{"model": "contrastive audio-text model", "dataset": "melodies that start on their tonic, played by one synthesised instrument", "train_examples": 26041, "gain_aug_db": 10, "n_mels": 80, "hop_length": 160, "input": "log_mel", "spec_augment": false, "win_length": 400, "tokenizer": "word", "vocab_size": 59, "loss": "sigmoid", "embed_dim": 256, "encoder_arch": "ecapa_tdnn", "encoder_norm": "batchnorm", "encoder_activation": "mish", "encoder_depths": [18], "encoder_kernel_size": 5, "encoder_stem": "single", "encoder_widths": [192], "text_encoder_causal": true, "text_encoder_width": 320, "text_encoder_layers": 12, "text_encoder_norm": "rmsnorm", "text_encoder_norm_position": "sandwich", "text_encoder_activation": "swiglu", "text_encoder_mlp_ratio": 2.67, "text_encoder_head_dim": 32, "text_encoder_fused_qkv": false, "text_encoder_bias": "all", "text_encoder_qk_norm": false, "text_encoder_parallel_block": false, "text_encoder_inner_norm": false, "text_encoder_drop_path": 0.1, "text_encoder_positions": "rope", "init": "xavier_uniform", "optimizer": "normuon", "muon_scale": "match_rms_adamw", "learning_rate": 0.0015, "momentum": 0.85, "nesterov": true, "orthogonalizer": "newton_schulz_5", "adamw_lr_other_params": 0.0012, "max_grad_norm": 0.5, "magnitude_pruning": 0.5, "max_steps": 2600, "batch_size": 128, "epochs": 12.8, "lr_schedule": "linear", "final_lr_fraction": 0.05, "warmup_steps": 130, "weight_decay": 0.4, "adamw_weight_decay_other_params": 0.01}
Rows from block 11 of the audio encoder of a small contrastive audio-text model, named by matrix and row number. Each number is 200 + 30 x the weight over its row's rms, rounded and kept within 0 to 999. All counts start at 0. After the name is the row's rms in percent of the matrix's.
Before each channel's rows are labels from the 100 clips, of 14976, where the channel reaches its highest value: "strongest on" is what is common among them; "peak on" is the class under the peak. Only what is clearly more common there than usual is listed. The data: melodies that start on their tonic, played by one synthesised instrument. In brackets: how many of the 100, against the usual share in percent.
# c30: last pointwise conv (encoder.blocks.11.c3.0.weight, 192x192x1), inputs 0-191

strongest on: the note A# (91 vs 40.4); the note C# (69 vs 40); pace: fast (62 vs 33)
peak on: C#3 (27 vs 1)
c30.144,111,160,140,200,200,200,200,161,200,250,200,200,232,177,200,247,200,225,200,164,200,243,244,200,232,200,178,161,166,269,200,139,200,174,164,153,200,214,157,261,164,200,171,255,200,200,200,228,252,200,233,200,226,160,200,200,200,174,200,200,156,200,277,200,200,157,200,200,245,200,200,223,200,200,243,200,231,167,232,200,200,156,150,168,200,221,200,230,170,171,217,229,154,227,200,200,162,173,160,133,168,200,236,231,200,228,200,200,227,200,233,172,200,200,219,200,240,200,200,200,223,188,200,222,200,246,200,200,200,157,200,164,217,168,238,173,200,200,200,268,200,242,245,200,154,247,144,154,200,200,200,249,183,164,168,181,200,200,200,177,218,229,200,200,170,240,200,161,260,229,200,200,200,200,200,236,224,160,246,200,163,246,200,254,259,175,268,152,156,168,226,156,200

strongest on: the note F (79 vs 40.2); the note A# (74 vs 40.4); pace: fast (69 vs 33)
peak on: F5 (44 vs 1.7); A#3 (33 vs 1.5)
c30.30,124,200,200,261,237,200,200,139,181,219,217,150,227,219,224,200,200,200,152,172,200,172,267,138,200,200,165,200,200,183,181,200,230,217,231,240,200,244,200,200,173,200,200,238,237,235,158,200,177,200,200,263,200,200,200,200,160,240,173,200,163,200,214,200,227,257,200,200,168,251,261,238,200,228,200,157,200,234,166,200,200,200,174,145,173,258,200,200,200,240,200,171,200,179,244,154,268,233,220,182,200,200,200,200,223,200,252,200,154,200,200,160,200,200,232,200,200,235,182,246,200,159,216,175,236,200,261,200,228,225,138,234,177,175,164,173,200,221,200,200,200,174,200,200,241,233,165,235,157,172,242,166,177,147,200,200,221,200,254,200,200,200,200,200,236,165,238,174,162,200,200,249,200,153,226,200,200,243,222,137,169,200,249,234,200,143,242,200,277,200,173,200,154

strongest on: the note E (100 vs 40.1)
peak on: E4 (70 vs 2)
c30.50,089,200,164,150,200,200,155,155,230,265,229,200,162,200,200,165,200,260,155,200,258,200,200,200,238,148,200,200,200,200,154,268,169,200,200,200,247,200,200,200,160,158,200,200,200,135,200,200,150,177,250,200,200,200,200,183,278,233,200,139,200,200,171,200,200,200,200,200,158,255,200,200,200,214,200,179,155,200,273,265,163,200,167,179,153,200,158,240,151,200,153,225,200,200,232,200,147,231,200,200,200,153,200,200,200,229,237,151,200,241,200,200,200,227,200,248,200,200,264,171,247,200,164,200,244,163,200,165,200,200,262,174,230,251,200,164,200,229,200,167,148,200,200,200,200,200,200,200,200,245,200,200,233,233,200,200,200,243,179,159,144,159,200,200,130,246,156,200,159,200,200,224,161,151,172,200,223,200,200,200,200,236,200,200,200,171,200,200,200,200,200,253,200

strongest on: the note E (95 vs 40.1)
peak on: E4 (67 vs 2)
c30.14,097,258,200,247,247,200,154,220,200,237,200,169,241,200,262,200,200,200,162,221,174,200,166,167,241,200,150,171,200,200,172,200,238,200,200,180,200,263,200,243,200,200,200,169,162,200,200,200,200,200,174,200,200,200,244,200,240,174,200,200,200,200,144,147,200,200,148,232,143,200,200,200,159,170,170,200,200,200,233,258,200,200,200,200,200,200,169,156,200,256,227,200,200,166,200,200,172,226,200,200,200,200,200,240,200,224,200,200,222,200,255,222,200,200,237,200,172,200,165,161,200,154,122,246,200,200,200,253,256,200,200,229,200,268,200,173,163,200,174,172,200,200,200,200,218,158,200,255,224,166,231,200,141,200,200,200,200,264,245,267,237,200,231,250,200,250,169,179,157,220,153,235,200,159,167,149,160,217,200,146,268,161,163,200,149,200,200,200,200,157,200,225,258

strongest on: the note F (100 vs 40.2)
peak on: F5 (86 vs 1.7)
c30.156,114,236,200,200,200,165,200,244,254,200,267,222,162,200,239,152,179,200,238,200,173,162,237,149,210,169,200,200,200,179,130,171,238,200,245,243,157,200,170,200,253,181,172,225,228,179,200,241,173,200,200,200,176,172,150,200,236,200,242,238,232,200,149,200,256,200,234,200,200,200,137,200,200,174,200,200,172,164,200,200,258,171,160,174,222,200,232,237,225,229,200,242,200,253,200,229,174,231,200,200,245,227,241,248,149,169,184,256,200,238,200,200,200,200,200,200,200,250,232,244,179,248,235,163,230,200,162,171,155,224,230,241,200,230,200,251,233,200,200,200,154,241,200,200,238,251,251,200,200,250,200,156,250,234,156,200,200,200,177,200,200,200,171,233,157,200,200,200,230,200,200,200,200,200,182,168,200,230,241,235,200,170,200,241,200,163,168,200,200,261,242,200,153

strongest on: the note A (99 vs 39.3); the note D (67 vs 39.6)
peak on: A3 (81 vs 1.3)
c30.136,087,200,223,200,269,200,231,200,200,200,238,161,200,259,200,200,200,200,200,257,200,200,164,181,200,200,200,156,145,200,174,161,171,200,200,200,148,266,248,200,200,200,137,200,200,228,200,200,200,228,238,172,200,243,200,200,200,200,262,200,240,229,200,200,175,173,156,200,200,177,140,283,237,200,147,200,200,148,200,258,148,200,200,248,200,200,200,249,237,200,230,157,200,200,219,252,173,166,173,200,200,200,235,200,249,242,250,200,135,200,200,200,136,200,200,200,248,200,200,200,200,253,200,200,200,237,200,230,200,200,200,200,200,200,231,166,200,200,200,200,163,200,231,200,200,129,200,148,242,223,237,200,273,200,240,164,154,200,241,200,200,233,200,200,200,274,158,176,200,249,200,167,200,200,137,200,200,177,234,200,200,170,200,200,200,155,200,253,200,200,135,200,174

strongest on: the note A (99 vs 39.3)
peak on: A3 (68 vs 1.3)
c30.8,110,200,200,144,200,200,159,200,159,200,200,154,200,261,173,143,200,228,163,200,268,232,149,200,244,200,200,246,144,200,200,200,200,169,248,220,236,254,200,155,200,243,200,155,221,237,181,200,200,200,159,167,200,200,218,200,161,258,200,200,200,175,166,176,157,168,274,200,200,200,200,263,241,200,244,225,200,200,241,200,228,233,200,170,177,166,200,200,229,200,229,200,200,244,200,200,151,172,144,200,200,200,239,168,200,200,154,200,164,200,200,200,200,224,200,148,200,178,200,154,227,200,235,170,200,200,172,200,173,226,200,153,200,200,242,231,200,200,200,200,200,152,257,200,176,256,163,200,200,200,200,163,200,245,224,200,239,279,254,200,144,237,152,158,200,200,177,153,171,152,172,152,228,183,186,158,265,200,236,200,178,247,216,200,200,238,200,187,159,200,200,216,200

strongest on: the note A# (96 vs 40.4); the note F (66 vs 40.2)
peak on: A#3 (40 vs 1.5)
c30.138,074,133,200,200,200,200,200,200,171,152,239,200,200,200,200,200,245,165,200,200,200,142,200,245,236,200,200,200,261,157,163,157,200,200,200,200,276,244,200,165,154,150,200,200,200,200,200,244,252,200,200,200,246,200,231,243,200,225,200,200,200,200,246,163,200,200,200,200,200,200,200,200,200,229,200,200,200,200,257,215,160,200,200,200,200,172,200,200,200,163,161,200,256,200,200,200,200,144,146,200,200,200,109,200,200,233,164,200,200,200,248,200,146,200,150,200,163,200,166,153,149,152,200,200,237,200,168,143,200,200,222,254,200,200,251,245,200,200,147,200,200,200,281,200,200,200,249,200,251,200,142,150,227,200,200,235,263,254,200,200,200,200,200,228,253,224,200,230,200,200,200,200,200,121,200,200,200,200,200,176,200,200,200,256,165,168,270,200,200,152,253,200,170

strongest on: the note D# (96 vs 41.1)
peak on: D#4 (73 vs 1.9)
c30.141,101,200,174,161,235,200,136,234,234,200,178,200,215,200,200,149,200,256,250,161,200,229,200,200,242,170,166,156,200,200,200,246,200,200,137,200,200,200,200,238,171,148,235,145,200,240,168,200,200,200,149,139,200,155,159,200,240,200,169,167,145,175,154,225,200,239,250,200,167,262,147,233,138,225,200,251,240,200,200,236,200,237,200,246,200,200,200,179,246,200,200,160,229,187,152,246,200,171,200,248,200,262,166,165,200,200,165,164,200,184,165,200,200,161,200,200,200,200,253,152,200,200,200,260,176,158,200,242,232,200,170,200,244,200,200,200,152,200,200,247,200,200,237,200,178,200,200,154,224,200,200,200,200,161,233,158,163,200,200,149,149,233,200,262,200,200,162,200,200,200,200,200,200,200,200,145,200,200,200,231,200,168,164,247,200,200,200,155,200,200,200,260,200

strongest on: the note D# (100 vs 41.1)
peak on: D#3 (72 vs 1.1)
c30.178,077,229,200,258,172,200,254,164,200,200,200,200,200,200,200,158,200,169,200,242,239,200,200,147,166,200,231,200,239,200,248,200,200,200,251,200,163,260,200,200,200,200,200,128,200,257,231,200,238,200,200,200,200,178,200,200,200,163,200,200,200,186,200,200,242,243,231,200,200,200,146,243,154,154,178,170,200,200,200,261,200,200,166,231,200,200,200,200,200,148,200,137,200,200,219,200,200,200,200,171,200,200,170,200,200,224,167,156,248,200,200,200,138,163,200,200,150,181,273,200,200,200,166,200,200,200,200,200,272,266,200,281,200,268,171,233,200,200,242,200,200,235,200,266,200,200,200,228,236,200,167,200,200,149,200,200,178,228,200,255,252,200,200,200,200,157,250,200,200,200,200,149,200,223,200,200,167,255,234,171,300,238,200,170,247,200,165,200,200,200,200,230,126

strongest on: the note E (74 vs 40.1)
peak on: E3 (36 vs 1.1)
c30.87,090,200,200,200,140,200,200,242,167,200,200,200,239,200,200,200,163,200,246,237,234,200,134,200,247,200,168,200,200,245,200,200,158,200,200,200,151,222,200,200,200,160,200,200,241,155,200,257,200,244,200,200,156,145,245,200,156,200,169,200,200,232,200,215,200,200,200,240,242,200,233,200,200,159,160,200,245,200,224,146,159,200,139,200,165,161,233,200,231,257,200,182,237,200,167,200,200,200,200,178,200,200,146,236,234,248,233,226,200,178,166,200,239,231,200,265,265,157,200,170,238,200,200,251,145,200,160,200,200,236,200,200,152,200,200,148,200,200,200,200,233,200,148,200,155,200,257,200,200,200,200,200,200,152,248,200,155,249,200,200,200,200,200,169,200,255,245,239,200,200,200,200,143,159,156,168,164,175,249,167,165,259,168,200,227,200,136,228,247,200,227,200,200

strongest on: the note E (100 vs 40.1); the note F# (73 vs 39.9); the note B (68 vs 40.2)
peak on: E3 (90 vs 1.1)
c30.25,131,237,249,224,200,200,170,200,260,220,162,256,200,170,279,225,127,155,200,200,232,232,200,168,200,223,172,155,165,254,177,200,160,200,251,200,200,200,136,200,200,172,200,200,200,230,221,200,244,161,272,243,273,200,226,200,200,142,200,170,200,157,154,200,154,164,174,200,200,230,178,239,150,246,230,213,263,173,200,227,224,200,200,176,160,200,200,149,134,200,241,200,254,229,238,162,200,200,160,200,200,234,219,243,156,200,200,168,251,200,225,234,200,162,180,165,246,200,178,200,200,251,200,200,170,200,200,200,200,200,248,229,179,200,200,153,222,200,249,172,228,200,200,179,200,200,200,200,177,169,173,200,132,200,200,176,179,200,227,165,151,200,200,200,200,200,238,160,170,161,167,200,242,200,246,182,200,236,231,185,231,246,200,200,200,179,200,200,220,200,200,200,200

strongest on: the note A# (97 vs 40.4); the note D# (70 vs 41.1); pace: fast (64 vs 33)
peak on: A#4 (61 vs 2.1)
c30.131,092,200,200,200,200,200,200,200,200,158,200,200,200,200,200,200,231,167,232,200,238,200,295,161,258,269,200,200,260,139,200,200,200,200,200,200,155,242,200,200,200,242,231,250,200,200,200,200,200,155,200,163,200,215,200,200,173,200,223,247,141,224,200,200,200,200,200,200,147,200,238,230,163,200,173,200,200,200,200,154,240,200,222,251,171,200,200,200,200,133,200,246,200,246,176,200,200,141,200,234,200,200,166,163,234,200,200,163,200,200,253,157,242,180,175,200,224,240,200,200,237,200,200,167,200,200,200,200,251,242,158,200,152,200,251,227,154,200,200,200,200,200,166,220,149,200,249,200,163,200,148,150,200,200,149,200,200,269,200,200,137,260,200,200,200,229,200,200,200,170,146,200,239,200,200,252,133,200,234,250,200,200,226,200,200,241,150,267,168,158,200,144,200

strongest on: the note E (96 vs 40.1); pace: fast (60 vs 33)
peak on: E3 (69 vs 1.1)
c30.81,096,200,200,200,200,200,250,200,200,200,229,262,200,168,200,175,160,151,164,200,252,239,200,200,200,314,183,200,236,162,200,200,233,200,200,200,200,169,200,200,200,175,200,200,200,240,200,166,200,162,230,200,271,200,200,200,200,200,178,245,186,234,162,200,200,148,200,231,156,200,241,200,237,200,200,175,200,239,229,200,200,162,200,200,200,165,200,227,200,200,248,200,226,252,143,200,161,200,159,200,168,200,200,200,174,200,234,256,200,243,169,240,200,200,233,200,150,200,200,178,170,200,163,169,200,176,170,200,140,200,168,254,246,200,200,200,154,200,200,275,179,272,200,200,227,200,200,228,139,234,200,200,168,200,200,200,163,200,235,260,200,160,200,164,167,200,238,200,200,200,164,200,168,169,247,182,200,200,225,153,140,200,200,162,170,156,135,200,175,138,200,145,258

strongest on: the note F# (87 vs 39.9); the note D# (70 vs 41.1)
peak on: F#3 (39 vs 1.3); F#5 (26 vs 1.5)
c30.161,103,153,245,200,227,160,200,237,278,157,157,200,260,200,200,200,233,230,200,178,172,149,200,244,200,242,233,236,200,200,242,200,172,245,162,200,200,200,162,200,232,184,170,271,213,251,151,169,166,246,200,226,200,250,200,200,200,200,200,242,230,200,140,166,163,200,160,200,248,158,233,200,255,200,151,200,200,222,134,169,240,200,229,200,200,161,200,168,200,200,200,175,222,200,200,200,153,200,150,226,228,200,200,244,173,200,200,236,174,126,200,200,200,162,154,200,236,200,200,200,231,200,200,200,200,200,222,247,200,272,174,200,200,200,200,200,232,200,200,231,200,245,200,174,162,200,200,200,200,130,200,200,200,200,174,248,200,200,247,200,200,200,167,200,200,168,200,151,246,173,136,200,172,200,221,200,246,200,159,200,236,200,127,249,200,148,200,226,200,151,168,200,200

strongest on: the note E (94 vs 40.1)
peak on: E3 (62 vs 1.1)
c30.174,129,177,217,167,200,200,244,200,237,200,200,258,162,167,267,154,200,200,232,200,260,200,233,200,200,200,153,200,200,200,173,200,257,234,227,159,200,231,200,200,235,200,251,160,200,200,200,200,269,171,175,200,247,200,200,200,200,163,200,200,217,163,158,168,238,140,250,241,217,179,200,182,249,200,177,240,200,175,177,178,200,157,168,167,200,153,167,243,160,168,200,161,200,168,174,241,200,240,200,200,200,200,157,170,251,177,163,231,200,255,200,238,200,200,165,232,200,200,200,200,200,200,200,200,200,229,223,200,143,239,200,235,236,233,247,200,200,200,148,163,200,243,250,261,200,170,200,147,164,165,200,200,174,174,200,177,228,215,181,257,155,200,235,210,159,166,152,180,200,163,200,235,232,153,176,149,162,166,200,169,200,243,223,231,200,200,200,163,200,154,215,254,167

strongest on: the note A# (97 vs 40.4)
peak on: A#4 (42 vs 2.1)
c30.18,079,200,239,171,200,178,200,178,200,200,243,174,200,139,200,159,200,237,236,166,237,251,271,200,200,200,200,200,234,152,200,200,200,200,200,169,252,200,200,236,200,200,200,200,200,200,166,180,200,200,200,232,162,200,200,200,235,164,268,200,200,200,200,200,237,175,200,200,200,133,160,236,200,244,200,140,242,234,146,200,172,200,200,246,167,200,261,246,171,274,241,200,227,200,200,200,231,279,255,200,200,172,200,200,200,200,200,246,200,200,174,159,200,272,229,200,248,200,200,167,200,200,200,265,149,162,200,171,200,172,200,200,200,200,200,200,200,259,200,200,200,200,295,200,164,200,200,168,200,200,200,200,259,200,200,154,233,200,200,200,228,200,161,174,200,200,242,152,159,260,226,251,200,235,172,160,168,200,200,200,200,155,200,253,200,200,200,200,200,263,160,227,245

strongest on: the note C (88 vs 40.9); the note D# (77 vs 41.1)
peak on: C3 (52 vs 1)
c30.46,087,200,255,168,200,173,200,285,200,200,200,246,254,200,178,233,258,171,200,200,219,200,129,200,200,200,200,200,173,242,200,159,222,200,260,200,250,240,139,243,200,200,235,166,163,200,168,247,200,222,200,146,237,200,220,200,200,145,223,167,200,200,200,200,200,216,250,200,169,200,200,200,161,183,163,200,232,252,167,170,235,200,221,241,200,215,235,233,200,200,200,200,200,163,231,227,200,256,246,200,233,200,257,200,200,177,200,243,181,200,200,200,200,200,200,154,200,177,200,200,151,200,154,200,200,153,155,151,153,200,254,200,263,200,224,247,200,263,145,200,200,249,157,200,200,200,267,200,200,168,138,200,153,150,200,264,200,200,163,200,200,200,200,254,200,200,253,220,200,200,200,257,163,200,200,200,200,160,200,200,178,170,163,200,200,200,200,238,200,200,223,200,149

strongest on: the note F# (83 vs 39.9)
peak on: F#5 (68 vs 1.5)
c30.118,119,200,238,258,200,200,228,200,200,258,145,159,236,200,248,200,167,200,223,238,200,200,165,200,200,168,200,179,200,200,236,200,151,200,225,200,269,170,200,200,137,166,241,173,200,129,200,247,170,200,200,256,248,200,200,234,262,200,247,247,200,160,200,200,240,175,200,144,148,200,147,200,247,200,200,200,200,171,200,226,200,200,146,171,252,253,200,200,177,200,231,200,200,226,200,200,160,200,163,230,200,200,163,200,200,200,161,251,200,200,200,154,227,200,226,143,238,177,154,130,200,137,200,200,200,234,168,200,200,200,200,200,200,155,158,241,200,200,169,219,156,200,200,200,200,200,253,200,200,237,181,200,235,200,172,263,168,175,250,200,258,200,200,167,200,164,177,236,229,200,253,200,200,200,200,169,200,200,232,221,242,156,160,174,180,177,179,173,200,200,156,149,226

strongest on: the note F# (93 vs 39.9); the note A (78 vs 39.3); the note E (74 vs 40.1)
peak on: F#3 (30 vs 1.3)
c30.148,135,231,224,200,200,232,200,153,159,166,156,200,200,200,200,254,237,159,200,200,218,200,149,235,245,163,250,241,153,200,248,222,219,219,223,179,200,200,200,166,200,155,149,161,168,237,221,175,200,159,200,200,169,229,240,200,232,200,200,251,200,217,173,219,200,163,200,200,200,237,225,238,235,183,200,200,200,137,200,154,200,154,229,177,200,177,238,229,200,217,200,175,144,200,248,236,236,255,200,140,200,163,200,175,230,152,233,200,200,239,200,156,226,161,200,177,225,175,172,183,200,232,164,236,216,200,200,200,252,245,180,136,200,176,161,156,238,179,164,242,200,200,200,140,163,162,247,177,166,229,200,200,238,200,148,230,162,213,237,240,200,200,200,200,200,226,167,184,157,200,152,200,200,200,166,228,154,200,155,200,227,178,175,160,200,200,200,225,238,146,148,148,200

strongest on: the note A (78 vs 39.3); the note A# (70 vs 40.4)
peak on: A5 (37 vs 1.1)
c30.94,081,235,200,200,228,161,200,226,200,200,173,231,200,231,141,200,122,200,173,253,200,179,200,149,200,137,200,200,167,200,158,131,200,154,200,158,155,200,200,168,200,235,200,200,151,200,200,153,155,200,200,231,200,175,200,177,170,157,154,200,226,234,200,262,200,170,200,163,200,200,200,200,151,200,200,200,257,200,224,251,200,200,231,200,200,266,257,200,200,200,200,180,200,200,182,243,200,240,200,200,200,200,245,258,234,160,200,200,260,200,228,200,200,200,261,200,165,131,245,200,150,200,200,200,200,249,145,148,171,164,236,200,162,243,200,200,200,143,244,241,200,200,270,200,200,237,200,200,200,200,156,200,200,229,200,200,200,237,236,200,237,237,200,200,200,200,200,200,244,200,200,228,200,156,147,200,249,200,200,200,200,200,200,200,233,200,134,200,235,200,260,170,251

strongest on: the note A# (98 vs 40.4); the note F (71 vs 40.2)
peak on: A#3 (53 vs 1.5)
c30.187,116,231,168,200,167,200,200,166,200,200,200,200,200,154,222,220,200,245,169,200,244,158,301,239,200,162,200,158,200,258,200,227,253,228,232,200,200,200,200,248,200,228,253,200,168,164,200,226,200,200,166,200,135,200,158,200,200,200,200,236,243,200,232,135,200,200,200,200,200,230,200,200,200,242,254,240,200,146,157,262,200,200,200,200,200,161,224,134,200,224,247,144,200,200,200,164,200,160,200,234,169,159,200,229,200,250,177,145,233,200,241,200,200,200,225,200,235,163,200,200,200,167,200,200,242,231,200,200,200,200,124,158,200,221,200,148,176,153,235,200,250,219,200,155,200,200,200,200,200,200,249,200,200,200,256,200,267,228,200,235,200,248,200,200,174,149,200,200,232,236,200,210,200,200,219,200,148,161,229,200,238,200,200,200,260,153,200,258,200,200,174,156,232

strongest on: the note A (100 vs 39.3)
peak on: A5 (77 vs 1.1)
c30.90,096,232,182,200,200,169,200,200,252,200,200,149,253,200,200,247,200,200,132,200,170,200,200,200,177,170,200,243,165,165,200,169,157,148,162,240,254,200,200,140,152,236,257,229,163,200,200,157,200,200,200,246,200,200,273,200,200,143,273,200,200,200,200,241,200,200,200,180,141,200,200,200,200,200,200,159,200,172,173,231,200,229,226,200,171,200,200,200,236,248,165,215,200,200,200,200,160,200,234,200,200,168,200,225,200,137,186,200,249,256,200,170,200,181,200,200,147,254,229,200,173,200,200,200,165,148,200,200,200,141,173,242,200,200,156,200,255,200,237,233,157,200,231,145,200,263,200,235,200,154,241,247,170,200,200,200,200,252,200,161,200,200,200,255,200,237,200,174,236,244,168,248,240,200,166,200,200,240,200,177,200,162,142,200,200,200,200,145,200,200,200,219,145

strongest on: the note A# (83 vs 40.4); pace: fast (65 vs 33); tonic: F# (26 vs 8.5)
peak on: A#5 (38 vs 1)
c30.119,110,247,200,255,200,200,256,200,200,232,200,261,200,159,200,200,200,200,150,200,200,270,252,200,155,266,247,184,264,200,243,173,222,148,228,200,200,148,226,200,200,226,200,245,200,200,185,200,200,259,200,227,222,200,200,169,200,200,180,200,200,200,200,175,200,200,173,273,200,170,200,200,200,200,200,233,236,236,200,168,161,200,153,167,249,200,159,164,200,200,139,200,200,200,225,200,268,200,200,170,228,200,238,237,200,200,249,235,241,200,200,200,227,200,200,234,200,200,200,249,200,144,160,174,200,170,200,255,227,200,200,200,176,200,163,259,165,200,200,200,247,200,167,200,200,166,200,160,168,200,155,176,156,241,257,282,200,242,200,268,160,200,171,200,253,200,231,155,235,151,142,200,200,200,218,235,200,200,153,244,200,161,200,200,167,200,200,172,200,200,200,200,200

strongest on: the note D# (100 vs 41.1); the note C# (67 vs 40)
peak on: C#3 (52 vs 1)
c30.9,128,200,171,181,221,236,200,175,155,221,248,200,200,185,200,200,200,241,200,226,200,200,200,200,200,200,171,200,246,239,200,200,229,237,213,168,200,200,200,236,166,200,200,200,200,200,200,200,200,147,200,150,200,241,265,230,160,156,200,200,232,200,200,200,171,200,266,251,157,200,200,200,247,229,179,173,200,200,200,219,181,157,234,200,200,172,172,169,174,231,154,154,200,200,200,175,165,242,239,200,200,200,178,200,200,200,256,182,200,200,167,240,200,158,188,200,200,149,220,179,172,152,238,200,241,257,156,261,179,240,169,200,200,238,200,172,200,200,136,200,200,200,200,200,159,200,269,278,217,170,243,160,174,230,152,243,200,178,200,139,150,252,163,175,216,160,163,145,233,261,200,200,200,200,151,223,200,200,200,162,238,284,200,170,242,200,164,200,200,165,140,200,200

strongest on: the note F (100 vs 40.2); the note A# (75 vs 40.4); tonic: A# (35 vs 8.1)
peak on: F5 (80 vs 1.7)
c30.127,106,200,223,200,200,200,171,200,166,200,200,182,234,200,244,200,200,265,243,200,200,172,200,200,235,200,200,226,200,200,176,165,236,221,200,265,226,200,200,252,242,133,225,251,200,111,200,161,200,200,169,200,233,200,166,200,200,200,200,171,250,200,146,200,170,220,200,200,154,200,200,200,200,173,237,200,159,200,200,177,146,161,158,163,200,200,200,200,236,235,200,200,200,164,200,200,153,200,163,233,245,242,231,147,200,146,200,219,200,200,200,200,177,168,270,244,258,231,152,200,263,200,200,158,256,200,139,200,146,233,200,200,200,158,200,200,200,200,200,200,236,200,232,164,244,271,164,200,200,157,200,200,200,200,200,132,200,200,247,200,200,200,149,234,200,200,200,186,200,200,231,200,200,164,200,144,223,239,215,200,200,165,254,257,244,173,200,200,200,200,264,164,145

strongest on: the note F (83 vs 40.2); bass guitar-like (27 vs 5)
peak on: F3 (43 vs 1.2)
c30.19,112,228,200,200,229,200,230,200,200,200,227,132,222,260,200,200,200,162,168,230,200,280,150,220,145,179,200,127,245,246,200,200,200,200,129,256,227,170,257,177,262,241,200,200,231,242,156,200,200,273,244,144,200,200,200,200,200,200,200,200,229,157,261,200,171,200,200,200,200,170,200,200,257,200,158,200,255,170,200,200,259,156,200,200,200,159,200,231,224,200,137,234,200,200,246,200,200,239,200,237,200,200,200,134,180,200,255,142,200,252,220,200,200,249,158,200,228,200,200,167,159,200,265,244,214,200,177,236,156,200,169,183,222,200,200,200,200,249,200,242,200,200,168,246,247,200,200,200,171,181,200,200,200,200,200,200,200,200,232,200,172,200,175,200,200,154,200,200,251,200,200,200,134,228,200,200,200,200,239,200,200,200,200,253,234,200,234,200,200,157,200,200,200

strongest on: the note A (79 vs 39.3); pace: fast (62 vs 33)
peak on: F#4 (30 vs 2)
c30.36,092,230,200,170,131,200,136,174,200,200,200,170,200,268,163,247,222,200,200,200,200,221,200,200,149,200,200,241,168,236,200,160,261,200,200,238,200,200,200,200,200,223,246,200,200,178,239,266,200,200,135,200,200,146,200,290,200,200,200,242,231,200,200,248,200,200,170,253,291,200,200,258,200,200,200,200,200,200,185,252,239,151,200,200,174,130,200,200,200,180,168,254,237,200,200,266,200,145,170,177,200,223,200,200,200,223,158,200,200,167,158,200,200,163,200,200,200,200,200,200,158,200,200,200,121,237,200,226,200,200,200,150,200,200,152,200,200,181,200,200,200,243,200,200,200,269,200,148,164,228,231,200,246,221,200,200,200,161,200,200,200,180,155,113,232,252,200,173,200,243,200,200,200,200,244,200,200,171,200,200,200,174,169,200,200,200,200,150,200,200,200,268,200

strongest on: the note F (100 vs 40.2); the note C (75 vs 40.9); the note D (69 vs 39.6); tonic: F (26 vs 8.5)
peak on: F5 (91 vs 1.7)
c30.176,085,200,171,200,200,259,200,200,239,200,149,257,200,200,232,247,200,233,200,200,158,200,200,200,200,200,200,200,200,255,200,200,234,241,200,313,200,200,239,200,200,162,152,200,233,156,223,153,240,225,172,200,200,233,200,200,200,200,200,200,200,200,200,200,159,200,248,200,200,200,236,200,200,238,200,200,228,200,123,155,200,200,200,200,248,200,200,200,180,200,228,200,169,247,160,248,167,177,228,230,200,200,161,220,223,200,200,200,152,248,200,200,168,200,200,200,200,200,200,200,200,200,200,130,264,235,200,200,200,200,228,263,115,200,200,228,281,200,178,172,200,200,242,200,200,200,180,200,242,172,200,180,245,200,261,200,129,200,248,220,200,200,247,260,200,230,200,200,200,155,200,138,175,200,166,263,156,200,200,147,242,200,200,167,152,200,200,200,216,247,165,200,150